config.toml
model = "text-conditioned image flow-matching model"
horizontal_flip = false
text_encoder_num_experts = 8
logit_normal_time = true
fused_qkv = false
parallel_block = false
beta2 = 0.98
Rows from block 4 of the denoiser of a small text-conditioned image flow-matching model, named by matrix and row number. Rows with one number belong to one neuron. Each number is 50 + 15 x the weight over its row's rms, rounded and kept within 0 to 99. All counts start at 0.
Before each neuron's rows are labels from the 100 images, of 14976 (inputs lightly noised), where the neuron reaches its highest value: "strongest on" is what is common among them. Only what is clearly more common there than usual is listed. The data: rendered scenes of coloured solids on a plain floor. In brackets: how many of the 100.
# fc1: MLP up (model.blocks.4.mlp.fc1.weight, 256x128), inputs 0-127
# fc2: MLP down (model.blocks.4.mlp.fc2.weight, 128x256, transposed), outputs 0-127

strongest on: teal object (75); light from behind the camera (52); count: five (52); blue object (47)
fc1.100:35 60 39 30 43 84 60 39 71 63 50 70 48 40 83 65 38 64 53 86 51 60 64 54 39 46 57 50 42 72 52 41 47 63 79 62 71 66 57 47 39 20 47 67 32 46 52 63 59 52 52 24 62 16 48 28 47 44 57 44 80 47 50 39 37 56 74 20 62 33 64 57 45 46 13 59 65 35 66 54 65 29 54 48 46 47 74 60 38 53 68 45 68 70 40 65 21 53 56 39 50 49 71 40 22 53 61 66 60 63 33 25 36 73 60 43 42 41 30 38 27 59 38 56 55 39 39 48
fc2.100:46 57 41 62 42 44 37 53 53 46 48 41 34 38 63 47 26 35 60 60 51 41 54 50 40 46 50 31 40 56 59 58 56 44 56 71 64 34 61 38 47 46 47 46 42 76 53 63 36 60 35 50 54 51 40 44 49 61 45 55 53 28 68 63 66 47 37 00 41 57 58 46 43 56 32 62 43 27 73 63 59 51 71 34 49 49 51 59 46 44 56 17 55 41 48 71 35 50 65 44 32 61 59 51 45 40 57 47 59 53 31 34 47 56 58 40 43 45 59 47 46 56 32 49 36 40 44 46

strongest on: count: one (78); its colour: pink (38); its colour: blue (29)
fc1.239:40 54 43 33 76 55 50 66 40 47 38 68 29 37 77 70 31 35 58 33 37 55 55 41 64 62 55 58 68 49 87 40 65 65 65 54 64 25 32 61 30 21 44 61 42 30 47 71 57 46 57 58 25 56 45 51 26 49 84 53 70 22 48 54 69 72 35 38 42 50 62 61 36 65 25 50 51 64 49 41 54 39 31 28 39 38 40 62 47 53 60 76 72 84 47 33 17 50 65 47 26 46 28 61 14 45 70 62 42 64 60 50 55 39 37 55 24 57 59 53 39 58 59 63 41 44 52 40
fc2.239:52 53 33 65 67 44 32 43 40 53 55 48 47 37 51 68 42 34 42 51 46 47 55 41 44 36 47 56 40 57 59 54 67 63 43 31 56 40 71 36 54 36 64 45 63 63 51 64 34 53 59 34 50 41 36 53 25 84 42 30 63 21 59 61 42 58 48 00 61 61 58 48 41 53 35 46 41 66 55 33 43 65 68 56 74 54 43 63 48 60 35 37 69 48 60 52 58 39 48 39 44 52 41 22 27 48 52 47 56 60 50 55 35 48 61 28 57 40 82 63 35 55 44 51 13 38 53 46

strongest on: light from behind the camera (53); yellow object (49); orange object (46); disc (32)
fc1.2:25 70 71 37 47 63 51 53 71 77 45 60 69 48 58 74 27 71 63 47 63 18 59 36 50 57 73 36 67 58 53 59 65 79 57 60 62 46 47 39 23 35 59 58 55 39 70 67 47 30 48 31 51 34 40 42 37 25 59 57 77 40 49 35 47 35 55 28 25 58 49 63 32 70 64 38 46 97 41 30 36 32 31 55 43 42 57 45 34 40 42 61 60 87 37 75 41 46 32 36 37 47 46 53 61 59 37 42 56 79 67 82 33 63 54 59 43 46 42 62 46 34 42 48 38 56 61 50
fc2.2:45 17 48 66 45 17 48 51 43 39 23 38 56 33 38 45 36 37 40 44 45 46 42 60 78 39 58 49 53 34 55 49 68 26 55 37 58 31 39 63 47 47 46 57 42 69 65 49 38 52 52 58 51 59 41 41 53 51 57 33 42 42 62 78 67 45 37 00 28 61 49 37 59 79 43 50 57 33 56 75 46 52 48 59 58 23 52 51 27 21 57 36 59 35 72 69 31 53 45 69 33 31 50 50 42 46 61 49 60 53 33 50 69 53 35 65 60 51 64 33 49 25 53 72 57 54 39 62

strongest on: teal object (60); green object (47); disc (39); its colour: teal (29)
fc1.71:32 72 32 32 52 86 61 49 62 61 45 75 27 59 45 55 51 51 61 46 37 21 72 58 38 45 64 51 43 89 39 36 32 62 52 56 71 52 38 32 29 36 48 40 52 31 29 53 74 53 46 50 53 29 55 42 50 37 60 50 54 65 32 34 52 60 88 20 30 62 67 62 51 45 55 49 62 62 53 47 43 46 26 34 49 50 75 75 28 26 69 65 68 62 24 57 13 49 43 35 45 36 66 60 42 67 50 54 65 49 63 62 43 64 52 66 69 44 16 55 38 36 38 23 50 52 59 49
fc2.71:34 33 43 42 26 30 34 50 30 55 32 48 40 27 42 32 62 47 27 52 22 31 56 43 54 43 63 53 43 36 49 54 45 40 52 44 47 41 51 46 32 30 62 37 31 68 63 61 29 56 37 59 60 49 47 44 33 53 52 44 47 34 48 81 73 34 41 00 15 67 39 37 52 52 36 49 59 47 53 72 43 39 40 54 51 28 57 53 27 20 50 28 57 34 52 61 36 39 41 75 36 07 64 45 24 55 37 44 70 55 45 46 57 56 43 58 49 52 47 51 38 17 40 54 25 49 46 60

strongest on: blue object (59); count: five (43); its colour: blue (27)
fc1.132:36 62 39 27 67 47 62 21 38 51 35 65 35 36 51 36 58 11 77 33 32 34 40 57 55 53 56 56 47 54 63 39 16 42 53 69 53 53 58 57 57 63 77 38 43 50 25 40 62 46 60 40 28 36 58 64 58 38 39 53 52 57 26 65 15 71 48 43 51 65 58 55 58 45 32 59 50 16 65 36 35 42 70 58 34 63 59 55 38 62 64 67 13 77 48 42 60 62 64 64 46 43 38 43 56 21 48 50 73 52 41 36 59 41 70 32 23 75 40 71 31 53 29 42 21 55 47 45
fc2.132:69 60 33 43 62 29 45 37 35 53 58 40 58 28 43 51 37 09 59 61 52 61 60 29 54 50 44 68 43 56 53 53 61 23 59 48 51 57 63 35 54 53 67 35 13 51 46 45 47 45 57 41 57 50 67 31 33 34 59 22 49 36 77 52 36 54 47 19 65 69 67 70 76 39 38 33 42 71 63 52 33 94 74 66 69 38 64 39 56 56 23 24 31 49 46 50 24 41 41 70 72 37 57 35 40 29 53 56 77 45 61 34 61 36 43 36 48 49 48 62 41 33 60 52 42 71 69 30

strongest on: teal object (57); blue object (50); disc (36); its colour: blue (30)
fc1.34:40 84 54 30 43 75 59 63 57 77 55 69 39 52 55 64 28 82 85 38 60 29 50 53 46 52 63 51 51 82 21 60 31 65 16 39 66 69 40 41 66 31 54 58 52 42 44 60 71 43 57 29 69 22 45 58 50 25 54 52 72 51 41 50 37 68 58 26 20 53 53 56 54 36 62 48 37 78 49 28 46 50 56 52 38 51 56 39 34 45 84 49 57 45 19 80 36 52 47 41 42 44 59 55 57 74 32 62 51 61 53 67 37 49 74 65 49 52 36 45 35 48 65 35 52 33 59 43
fc2.34:52 28 49 49 34 28 37 50 31 54 34 34 42 38 49 46 34 53 46 59 34 45 45 48 54 40 58 65 30 23 45 63 55 46 44 31 53 35 29 47 49 40 56 50 29 71 75 59 29 53 50 52 62 54 46 44 44 51 59 42 54 35 56 89 62 40 46 00 23 62 32 40 60 57 43 40 38 44 51 73 54 42 60 61 51 38 48 37 32 39 60 39 66 24 52 77 29 48 47 71 40 37 58 43 47 52 48 55 60 61 39 50 62 56 37 55 49 49 59 45 40 31 52 65 44 50 61 66

strongest on: green object (69); light from behind the camera (56); count: five (55)
fc1.214:26 56 50 41 33 58 51 56 61 68 56 34 40 52 85 57 58 24 62 52 44 79 29 60 29 41 50 62 76 50 66 65 40 51 74 54 66 41 50 16 49 57 53 55 51 16 65 60 50 60 31 40 63 26 45 42 53 41 36 71 41 71 25 49 54 33 57 40 53 43 50 45 14 43 19 63 62 24 33 60 71 23 32 57 41 58 58 73 51 47 46 50 57 58 73 35 46 59 75 34 47 40 52 40 40 56 55 45 70 60 44 37 55 64 37 14 55 45 47 34 36 40 58 73 33 89 52 29
fc2.214:30 60 52 47 51 46 39 50 33 51 52 38 26 49 52 51 59 34 57 53 56 39 59 61 33 46 52 52 57 51 36 42 42 52 62 46 52 37 63 22 58 57 57 37 46 49 47 61 40 52 35 59 58 28 68 69 53 57 38 64 51 39 24 41 64 48 72 00 49 59 58 67 56 35 34 81 27 40 49 47 67 54 44 51 71 29 61 58 50 51 41 57 76 59 54 29 43 51 48 26 52 77 25 42 64 59 57 52 47 56 62 41 35 71 50 25 58 43 71 57 45 54 61 30 39 52 71 31

strongest on: count: one (53)
fc1.84:12 58 49 18 78 61 70 35 54 65 48 45 63 23 79 74 33 43 69 55 38 43 32 42 59 41 42 41 57 52 76 32 46 68 64 71 57 31 57 56 36 40 48 48 56 47 26 72 63 47 62 42 42 44 62 55 46 62 70 49 56 58 35 50 44 46 49 35 65 76 81 65 34 61 60 60 58 35 43 46 45 55 28 57 45 55 57 60 51 38 59 92 18 91 54 34 43 31 49 45 42 48 20 38 34 38 74 56 41 62 61 57 52 78 39 25 39 57 57 59 31 62 63 48 32 59 52 36
fc2.84:60 44 37 69 56 28 45 61 32 39 42 35 44 49 67 56 39 46 29 60 54 55 54 68 37 54 37 45 54 39 52 39 49 43 60 58 74 38 60 51 48 46 44 52 45 73 64 63 33 51 49 49 61 46 57 62 37 61 57 50 41 24 66 53 77 59 56 00 42 61 59 57 53 53 54 38 49 47 41 53 46 42 44 58 61 37 35 56 51 45 54 23 68 25 63 73 51 51 47 60 54 54 53 48 38 45 36 51 51 45 48 63 59 40 52 51 52 50 66 42 57 25 42 37 52 50 51 50

strongest on: red object (63); count: five (48); its colour: red (35); disc (29)
fc1.86:44 60 41 38 60 99 68 23 56 42 47 74 45 48 58 49 60 45 51 46 39 75 54 36 44 34 46 51 29 75 43 26 36 76 46 45 72 62 49 56 35 38 28 38 45 41 72 53 58 44 34 38 54 45 51 35 33 59 51 45 38 59 27 32 37 35 37 00 49 69 50 69 28 68 59 61 49 44 56 51 32 42 37 69 52 42 45 60 34 32 60 58 45 56 60 78 37 40 34 14 52 37 53 50 46 29 70 61 43 73 26 36 29 68 39 69 61 48 42 47 34 47 27 30 32 52 48 61
fc2.86:64 49 49 78 44 36 60 66 39 69 52 43 12 49 47 01 58 53 51 41 32 60 56 78 52 47 62 61 30 53 55 34 44 37 36 38 66 53 59 53 46 41 74 34 40 55 49 56 27 59 59 62 64 22 53 44 44 77 32 44 33 43 40 62 75 60 58 00 11 44 67 63 49 50 41 60 38 35 44 71 61 52 53 60 46 47 38 67 52 41 38 53 46 38 76 75 43 48 77 58 47 47 44 40 66 27 56 47 40 54 42 46 45 63 28 40 57 34 57 37 48 40 40 48 38 56 59 50

strongest on: light from behind the camera (60); yellow object (49); spring (30)
fc1.9:18 77 72 47 52 57 66 39 66 56 42 56 56 46 48 66 49 62 72 48 45 57 58 57 51 64 52 35 49 67 44 57 49 42 37 48 51 64 38 59 50 36 57 57 46 03 50 62 55 61 44 27 46 29 46 47 58 26 56 71 64 99 22 27 50 45 52 45 30 49 54 70 34 31 53 35 36 53 53 18 50 30 17 55 39 66 53 51 23 51 51 77 50 99 47 39 54 47 59 28 63 42 49 44 48 38 59 72 46 37 80 39 60 60 39 48 57 45 35 46 38 58 68 58 56 45 57 30
fc2.9:30 53 52 73 35 62 55 70 40 69 63 32 70 60 44 64 44 64 58 73 64 34 28 64 55 63 39 37 69 62 30 66 35 38 71 54 63 25 41 60 81 46 52 42 45 38 67 66 23 40 53 32 51 46 32 76 49 51 35 69 73 63 42 49 45 62 67 45 60 60 56 49 52 38 18 54 29 72 68 29 69 62 22 51 62 56 35 26 79 29 41 72 71 55 50 60 41 44 38 34 78 49 43 41 49 54 54 48 52 45 53 47 35 36 40 48 62 38 74 60 58 56 77 32 30 14 58 29

strongest on: green object (71); its colour: green (35)
fc1.26:45 55 37 52 75 61 44 61 76 42 56 56 54 45 31 33 23 44 68 61 27 38 78 58 45 43 35 76 72 66 79 81 44 63 51 83 63 54 77 35 56 62 67 36 62 38 43 43 60 39 45 49 63 42 68 88 75 43 46 70 45 47 48 30 36 52 41 39 35 54 52 59 68 34 73 32 40 35 31 46 58 56 51 55 42 54 50 41 75 45 37 37 22 71 42 65 68 44 30 41 89 38 38 31 68 44 47 45 64 63 32 54 23 53 64 37 45 37 47 57 53 51 47 39 63 45 21 28
fc2.26:48 65 61 80 74 12 37 49 42 50 50 31 73 43 40 56 54 48 40 57 33 51 73 46 54 36 44 44 62 44 39 41 52 31 61 58 61 27 36 52 51 57 63 40 45 66 35 53 37 57 54 54 56 46 64 58 64 44 67 57 48 55 55 57 63 35 63 00 64 43 33 53 42 59 61 51 44 47 30 37 77 47 64 45 54 32 61 35 57 55 31 36 34 57 68 41 61 39 38 51 64 50 62 40 50 52 53 47 47 56 64 44 49 58 81 42 49 38 74 66 78 58 67 70 57 58 40 68

strongest on: red object (51); orange object (45); brown object (45); its colour: red (27)
fc1.212:24 57 39 47 66 60 41 37 71 33 08 57 28 57 58 36 56 50 31 53 41 55 55 54 48 68 91 45 47 54 62 66 46 58 40 60 66 48 52 49 22 22 30 84 48 63 58 66 74 48 61 60 47 40 51 31 24 33 80 50 54 52 34 63 55 50 60 36 21 22 53 52 35 47 44 46 07 25 48 42 31 42 51 54 34 42 38 25 29 78 70 50 68 28 36 52 38 42 52 49 38 46 42 56 62 33 56 67 44 59 35 69 36 58 75 71 48 56 34 52 41 61 40 45 47 34 53 38
fc2.212:65 21 60 71 57 17 38 44 26 54 44 48 29 43 42 18 74 44 47 73 44 27 62 73 51 33 55 41 54 43 64 48 34 42 48 35 63 39 50 43 48 52 54 48 41 89 47 39 32 42 68 66 44 45 44 64 55 57 29 70 46 38 53 85 74 54 45 00 38 63 45 49 61 53 52 46 54 55 35 67 49 37 61 42 43 42 51 52 39 54 64 42 60 31 69 53 50 38 55 68 59 24 67 23 65 41 28 39 54 52 60 84 55 45 66 57 61 58 81 76 47 36 52 48 30 56 33 58

strongest on: teal object (73); its colour: teal (48); disc (40); largest object: disc (25)
fc1.141:34 56 09 42 50 86 72 46 62 74 23 62 69 63 63 62 51 55 51 77 57 58 30 43 31 50 49 63 56 62 40 36 38 67 43 46 78 40 58 75 27 32 53 57 43 31 71 31 53 52 76 41 53 44 49 37 42 19 60 33 66 73 53 36 52 49 48 05 21 53 69 64 34 78 49 60 39 44 44 38 42 39 49 35 58 47 36 40 15 53 58 40 44 56 47 63 17 50 38 32 54 49 49 49 63 45 45 62 49 60 57 55 34 33 47 65 56 61 47 34 40 58 42 36 71 18 58 46
fc2.141:56 33 39 88 70 45 53 55 33 38 46 51 30 42 37 14 77 48 26 44 48 54 43 46 48 50 48 41 40 34 48 46 45 21 36 00 47 41 39 69 34 45 53 45 49 51 52 47 40 61 48 64 52 54 41 44 29 44 48 39 37 61 55 60 56 40 48 00 29 46 34 42 31 69 40 36 59 39 69 56 44 40 57 59 46 38 49 60 44 41 44 37 37 36 57 58 42 49 72 71 44 46 19 36 67 20 48 58 50 51 49 27 66 48 48 36 59 46 50 18 46 58 30 43 60 52 63 48

strongest on: count: one (48)
fc1.110:32 54 64 39 76 74 42 48 49 53 55 67 29 61 72 59 36 47 52 70 48 43 33 16 50 27 49 44 55 53 74 57 37 75 52 74 68 31 48 49 57 50 40 44 63 52 40 75 52 50 28 46 51 21 78 50 58 31 53 34 70 71 20 49 32 58 53 31 29 41 68 57 62 42 43 46 53 20 14 37 63 50 55 45 28 57 54 45 55 27 39 57 76 77 38 60 55 34 22 40 40 77 03 41 41 49 63 67 39 49 48 46 40 66 33 52 55 58 40 72 47 51 61 43 62 43 59 30
fc2.110:44 50 48 69 46 05 33 56 44 46 40 33 47 40 41 46 41 46 34 49 24 42 64 45 43 49 43 55 51 53 57 59 52 40 54 43 58 37 65 49 59 56 49 36 49 62 68 58 37 46 49 62 52 44 55 68 51 64 60 41 63 45 44 53 65 48 54 00 48 64 48 46 63 49 54 53 50 56 43 58 64 45 57 40 58 48 47 44 70 49 44 43 53 44 69 57 47 35 59 53 44 66 53 41 51 34 27 24 46 43 63 52 54 51 55 57 54 53 82 63 47 49 52 39 35 51 60 64

strongest on: blue object (95); its colour: blue (58); disc (29)
fc1.130:38 72 35 24 41 72 42 31 55 64 69 75 31 48 55 65 35 46 70 50 51 10 44 17 54 44 61 49 49 80 51 51 31 57 46 56 65 59 42 52 60 47 55 38 43 28 32 75 68 45 51 19 47 18 39 42 36 23 70 49 60 35 49 53 44 60 66 32 39 45 63 89 51 38 50 63 34 57 74 23 43 43 55 63 41 65 86 46 48 44 61 46 66 55 16 53 16 44 47 32 60 59 43 60 29 71 48 48 56 59 39 66 50 50 65 69 53 60 32 55 35 34 50 38 57 46 59 36
fc2.130:51 22 52 46 27 15 44 50 21 52 35 44 48 36 52 36 52 43 23 60 40 31 40 56 66 46 73 65 46 24 55 62 62 47 53 40 47 44 40 52 24 33 53 50 34 79 70 54 28 64 60 53 66 54 40 38 35 58 48 38 50 25 58 84 68 49 42 00 21 52 42 40 60 53 47 38 46 58 40 78 46 47 56 54 47 28 50 39 38 34 48 20 57 20 46 72 41 46 49 79 52 28 64 51 38 57 33 42 71 52 32 57 51 55 41 58 58 56 60 40 44 19 43 71 36 65 48 62

strongest on: red object (99); its colour: red (65); disc (29)
fc1.82:39 47 32 53 71 76 63 30 47 36 22 69 34 53 51 67 48 40 49 45 27 66 78 56 56 36 75 38 40 57 41 51 57 54 47 43 71 61 59 62 00 21 26 64 38 65 65 36 55 21 49 23 41 55 49 31 36 30 75 44 30 42 42 58 49 33 37 12 24 63 38 55 40 61 49 51 54 42 48 47 04 43 63 58 58 30 38 58 40 60 56 44 53 32 60 65 35 38 43 39 45 22 46 45 72 47 68 68 61 52 48 56 32 53 49 65 59 57 34 55 41 45 30 40 39 51 39 44
fc2.82:60 57 40 62 63 24 53 54 49 68 49 60 30 47 57 23 41 44 75 43 54 44 84 55 63 34 65 57 40 57 63 31 47 53 36 41 63 69 72 49 33 54 84 65 46 53 23 34 31 47 70 43 65 24 59 47 59 70 68 59 33 45 57 67 73 54 44 00 16 61 62 47 39 56 59 57 58 40 37 62 33 54 64 61 56 41 49 61 68 40 48 46 19 45 81 56 46 44 47 64 50 44 30 23 66 36 73 49 56 73 73 64 44 65 47 40 33 30 54 73 74 40 48 64 46 68 41 43

strongest on: blue object (56); teal object (52); count: five (47); its colour: teal (30)
fc1.218:68 52 48 41 47 63 62 45 45 13 44 54 59 71 65 53 65 50 47 66 71 51 38 40 41 33 48 49 42 67 43 26 57 99 42 34 63 53 60 68 56 51 41 50 52 52 63 80 79 56 53 44 56 61 55 47 63 42 52 42 52 45 51 59 41 76 45 55 59 63 70 74 28 68 66 48 63 32 68 47 53 31 35 52 48 76 63 75 44 31 81 40 61 43 72 55 66 74 17 47 64 63 57 64 38 52 48 53 30 57 59 62 59 24 40 60 54 60 44 14 40 68 35 36 78 62 19 64
fc2.218:47 45 52 50 50 20 29 78 59 19 56 52 51 59 46 69 73 52 60 48 61 36 62 65 65 46 33 44 64 36 52 53 22 20 44 55 21 19 17 67 53 70 14 34 44 42 40 26 54 23 39 35 59 53 45 68 31 34 50 63 73 46 47 59 37 72 48 37 37 64 44 36 35 42 54 55 59 72 65 49 37 67 43 72 55 41 49 61 66 36 58 57 63 59 46 32 20 48 39 48 40 47 39 76 55 59 59 51 64 24 60 72 47 62 59 69 57 41 68 65 60 31 70 65 18 32 41 50

strongest on: green object (84); its colour: green (49); count: five (48)
fc1.51:47 62 34 46 38 89 73 21 59 48 37 72 53 34 61 43 52 56 41 39 44 83 41 39 15 33 69 53 44 83 52 27 41 77 52 59 71 71 67 42 29 35 37 46 45 64 47 41 56 48 49 37 55 29 59 30 53 53 48 48 49 61 55 42 34 39 42 00 50 73 49 55 35 62 51 64 55 52 29 55 26 43 46 40 43 43 69 55 26 55 51 67 38 41 71 62 43 33 48 36 56 41 61 31 38 38 72 38 43 77 52 37 28 66 54 55 71 58 43 50 37 66 20 55 33 48 41 58
fc2.51:67 75 49 69 45 41 62 68 68 58 54 66 25 44 57 18 36 54 34 39 41 50 54 63 50 63 63 24 42 58 52 38 35 35 45 52 63 67 49 60 34 46 59 56 26 52 15 41 35 54 35 42 63 28 62 33 46 58 45 70 36 39 47 60 74 47 44 00 21 32 53 53 42 44 56 55 57 51 49 60 41 53 53 50 45 47 48 66 37 40 42 49 52 35 77 74 38 50 75 63 48 50 46 36 54 48 78 61 43 44 74 39 64 57 38 44 74 33 37 49 53 39 46 64 36 64 54 27

strongest on: blue object (49); its colour: blue (25)
fc1.38:52 54 51 32 46 69 47 58 63 31 65 77 47 32 38 71 34 58 63 69 53 64 30 31 52 65 58 47 36 63 56 47 55 69 02 40 62 68 47 50 63 55 42 55 69 59 73 80 48 48 62 31 63 62 48 50 58 59 79 40 79 58 28 47 59 84 61 31 31 45 23 44 32 43 33 68 67 55 31 37 40 43 56 08 42 65 62 52 32 42 71 55 63 64 53 72 65 31 42 45 39 72 67 61 53 36 70 62 48 60 28 40 50 51 43 38 37 71 55 37 34 70 47 71 66 38 48 48
fc2.38:48 46 49 53 49 38 42 53 50 54 63 47 32 35 54 37 65 43 51 61 48 42 51 57 50 29 48 51 32 57 46 40 50 52 30 53 57 36 52 49 55 61 58 35 51 70 45 59 27 47 55 36 67 51 44 54 45 62 47 58 59 39 49 62 47 59 65 00 38 44 54 52 50 52 54 68 40 48 49 59 62 51 75 64 63 55 54 65 42 61 44 52 60 48 63 69 46 53 49 42 31 70 49 57 74 57 48 63 34 47 45 66 45 50 52 53 63 40 71 62 50 47 37 42 54 46 53 47

strongest on: blue object (57); orange object (47)
fc1.73:44 67 41 46 18 55 46 65 50 53 62 34 52 33 31 72 41 75 60 27 57 52 71 44 52 71 69 44 41 69 69 59 70 57 03 24 47 83 70 44 66 26 52 70 63 33 57 65 59 41 55 55 43 56 11 44 30 78 57 48 79 32 61 70 71 61 60 47 48 63 58 42 31 45 60 54 57 87 56 61 35 53 40 47 53 80 66 47 73 61 56 78 52 44 43 53 46 49 59 36 28 62 50 45 55 61 35 23 43 81 66 58 58 43 41 64 53 56 45 49 54 50 53 42 55 38 54 37
fc2.73:67 53 49 45 45 24 27 39 37 42 47 48 57 53 45 56 41 31 41 61 39 69 69 37 59 49 48 68 46 49 60 50 60 27 58 35 33 54 50 46 44 62 49 41 08 62 63 49 50 44 45 48 53 40 57 28 30 46 64 27 58 41 92 65 49 42 62 04 57 58 50 54 75 43 53 38 53 58 42 60 41 80 58 77 67 32 62 42 61 50 23 18 63 40 35 53 32 33 44 79 60 49 58 40 44 46 54 63 70 42 56 39 69 49 29 51 68 42 67 49 60 09 66 84 65 82 60 40

strongest on: green object (88); its colour: green (55); count: five (45)
fc1.77:39 56 48 47 65 98 71 28 67 42 41 62 40 43 72 48 36 64 56 53 44 74 41 66 29 40 66 48 32 72 58 20 40 81 58 46 69 67 50 44 31 28 38 69 65 46 55 56 60 57 65 52 33 36 50 31 42 53 51 47 46 64 34 43 39 52 52 05 40 44 45 63 32 72 41 45 55 54 52 51 26 30 40 49 26 45 64 70 24 49 57 54 44 56 64 70 22 50 50 44 64 34 54 25 56 28 79 62 44 77 33 32 34 70 40 58 62 60 45 61 30 44 29 28 47 62 41 52
fc2.77:63 69 56 72 53 67 60 52 56 63 55 55 31 34 49 29 25 38 29 28 31 62 61 78 45 54 54 32 24 48 57 41 32 47 57 46 59 69 44 43 46 38 55 36 40 56 36 61 43 66 42 50 43 38 58 35 35 71 34 49 42 54 44 58 75 48 52 00 36 21 36 56 46 53 46 64 37 46 53 53 40 57 65 32 25 40 50 78 37 54 44 45 54 38 61 95 25 51 65 48 47 56 32 34 66 39 63 70 23 40 63 28 60 76 42 54 58 49 46 62 64 49 46 31 56 59 62 43

strongest on: blue object (74); teal object (50); its colour: blue (48); count: five (42)
fc1.127:52 56 56 60 51 67 57 67 65 40 43 65 39 68 67 50 62 79 42 73 94 55 29 59 42 55 49 66 38 54 50 45 57 40 55 55 67 27 55 55 52 50 53 53 31 48 56 52 63 82 34 65 92 60 56 17 69 43 47 81 52 61 57 25 51 87 81 45 38 25 67 41 48 39 57 36 51 43 44 57 67 31 30 34 31 46 47 50 40 37 69 40 61 59 53 38 48 91 54 60 51 64 62 70 67 52 52 47 33 35 49 34 67 53 26 38 68 33 36 26 57 50 57 71 65 65 50 53
fc2.127:46 44 38 54 56 51 62 53 56 24 50 61 51 67 56 54 47 64 61 49 74 62 44 44 53 42 56 70 40 68 44 39 63 22 68 35 66 59 75 55 41 58 21 64 39 49 78 36 61 53 22 52 57 40 77 39 59 48 74 42 39 37 48 49 57 63 66 37 12 27 69 57 74 47 63 58 50 34 48 62 46 49 24 47 71 41 40 51 69 34 67 25 77 45 45 38 52 62 38 65 54 47 29 70 43 49 68 63 28 31 20 51 71 42 26 60 62 42 53 23 73 23 63 53 94 55 55 48

strongest on: red object (73); count: five (57); yellow object (48); orange object (47)
fc1.207:41 35 59 31 45 74 74 41 51 65 49 37 63 65 78 84 38 75 76 51 40 50 44 26 62 43 52 58 46 39 48 30 37 78 61 59 62 56 37 54 49 35 50 67 77 49 48 65 47 62 54 30 71 39 42 38 43 35 61 47 57 61 50 34 15 38 47 22 66 36 48 67 40 54 44 42 52 78 41 45 52 39 30 49 30 70 68 70 17 27 71 38 87 60 51 68 42 41 40 25 69 36 58 32 25 49 48 42 48 70 29 50 30 68 41 48 53 46 56 44 44 21 51 64 55 43 69 41
fc2.207:53 35 43 59 44 38 48 53 48 43 51 29 38 63 57 52 52 41 59 48 55 44 43 60 54 44 54 58 33 42 62 63 45 38 48 57 75 47 46 52 62 48 48 42 68 63 60 62 33 67 53 46 55 54 44 52 30 54 36 42 33 42 56 52 47 47 44 00 45 59 57 65 57 58 44 61 47 47 55 56 40 49 60 30 39 57 49 56 39 34 61 48 70 38 59 70 64 49 54 45 57 50 48 48 54 35 44 28 54 47 30 46 58 51 44 42 49 57 54 45 65 41 37 55 40 36 66 39

strongest on: count: one (92)
fc1.81:32 61 44 35 44 28 46 65 40 59 40 36 62 65 50 63 45 38 65 38 31 31 55 44 51 39 51 51 69 42 48 55 46 60 49 71 44 37 52 51 41 52 44 34 47 61 48 64 37 27 58 50 47 42 72 62 84 27 59 44 76 24 60 46 47 62 79 66 54 44 71 63 68 45 63 73 30 56 31 39 72 71 44 55 82 34 42 48 58 46 51 71 61 56 39 62 64 17 40 29 23 62 55 76 57 82 38 40 47 45 47 97 31 55 52 76 33 39 69 60 59 40 64 50 59 11 63 48
fc2.81:59 70 54 42 58 95 56 23 68 56 57 64 52 34 50 59 50 56 48 41 58 63 49 54 52 76 53 52 33 45 61 57 43 55 35 33 26 71 56 55 39 45 63 62 54 33 42 41 63 64 41 36 46 41 20 39 31 50 57 56 40 64 44 39 45 33 39 99 42 44 38 41 50 31 39 44 55 55 59 43 35 42 56 49 21 57 53 34 46 57 51 39 46 61 26 32 52 63 64 50 58 48 39 26 34 31 76 51 59 52 51 20 75 47 52 36 47 52 22 52 38 59 55 55 44 69 49 50

strongest on: blue object (87); its colour: blue (65); disc (39)
fc1.19:19 54 57 42 56 73 68 45 46 71 45 53 52 60 74 58 63 68 64 63 62 36 38 31 60 56 50 38 60 69 36 31 27 67 19 46 74 32 41 27 31 37 35 49 36 32 90 58 66 50 44 37 63 43 50 41 52 17 67 61 67 35 45 42 46 73 66 26 42 52 70 65 47 44 55 40 61 65 43 22 36 47 50 36 35 63 50 57 35 35 75 61 57 77 17 61 40 51 47 41 32 53 46 45 50 59 49 61 47 58 89 60 44 65 60 64 28 52 37 57 50 20 77 42 52 32 46 36
fc2.19:39 18 39 61 48 21 54 42 36 57 43 32 37 39 52 31 57 47 37 57 48 54 49 34 50 48 49 50 38 21 47 53 52 40 50 42 60 34 46 43 47 40 57 43 47 72 68 61 34 61 51 60 52 54 43 43 44 52 51 41 54 31 50 78 51 51 48 00 45 62 41 50 62 71 52 47 50 46 50 67 43 52 49 55 55 43 47 37 49 31 48 40 52 34 62 62 41 44 64 66 26 46 47 36 53 49 43 37 61 55 51 56 54 55 54 61 58 46 76 42 54 36 48 48 44 36 55 50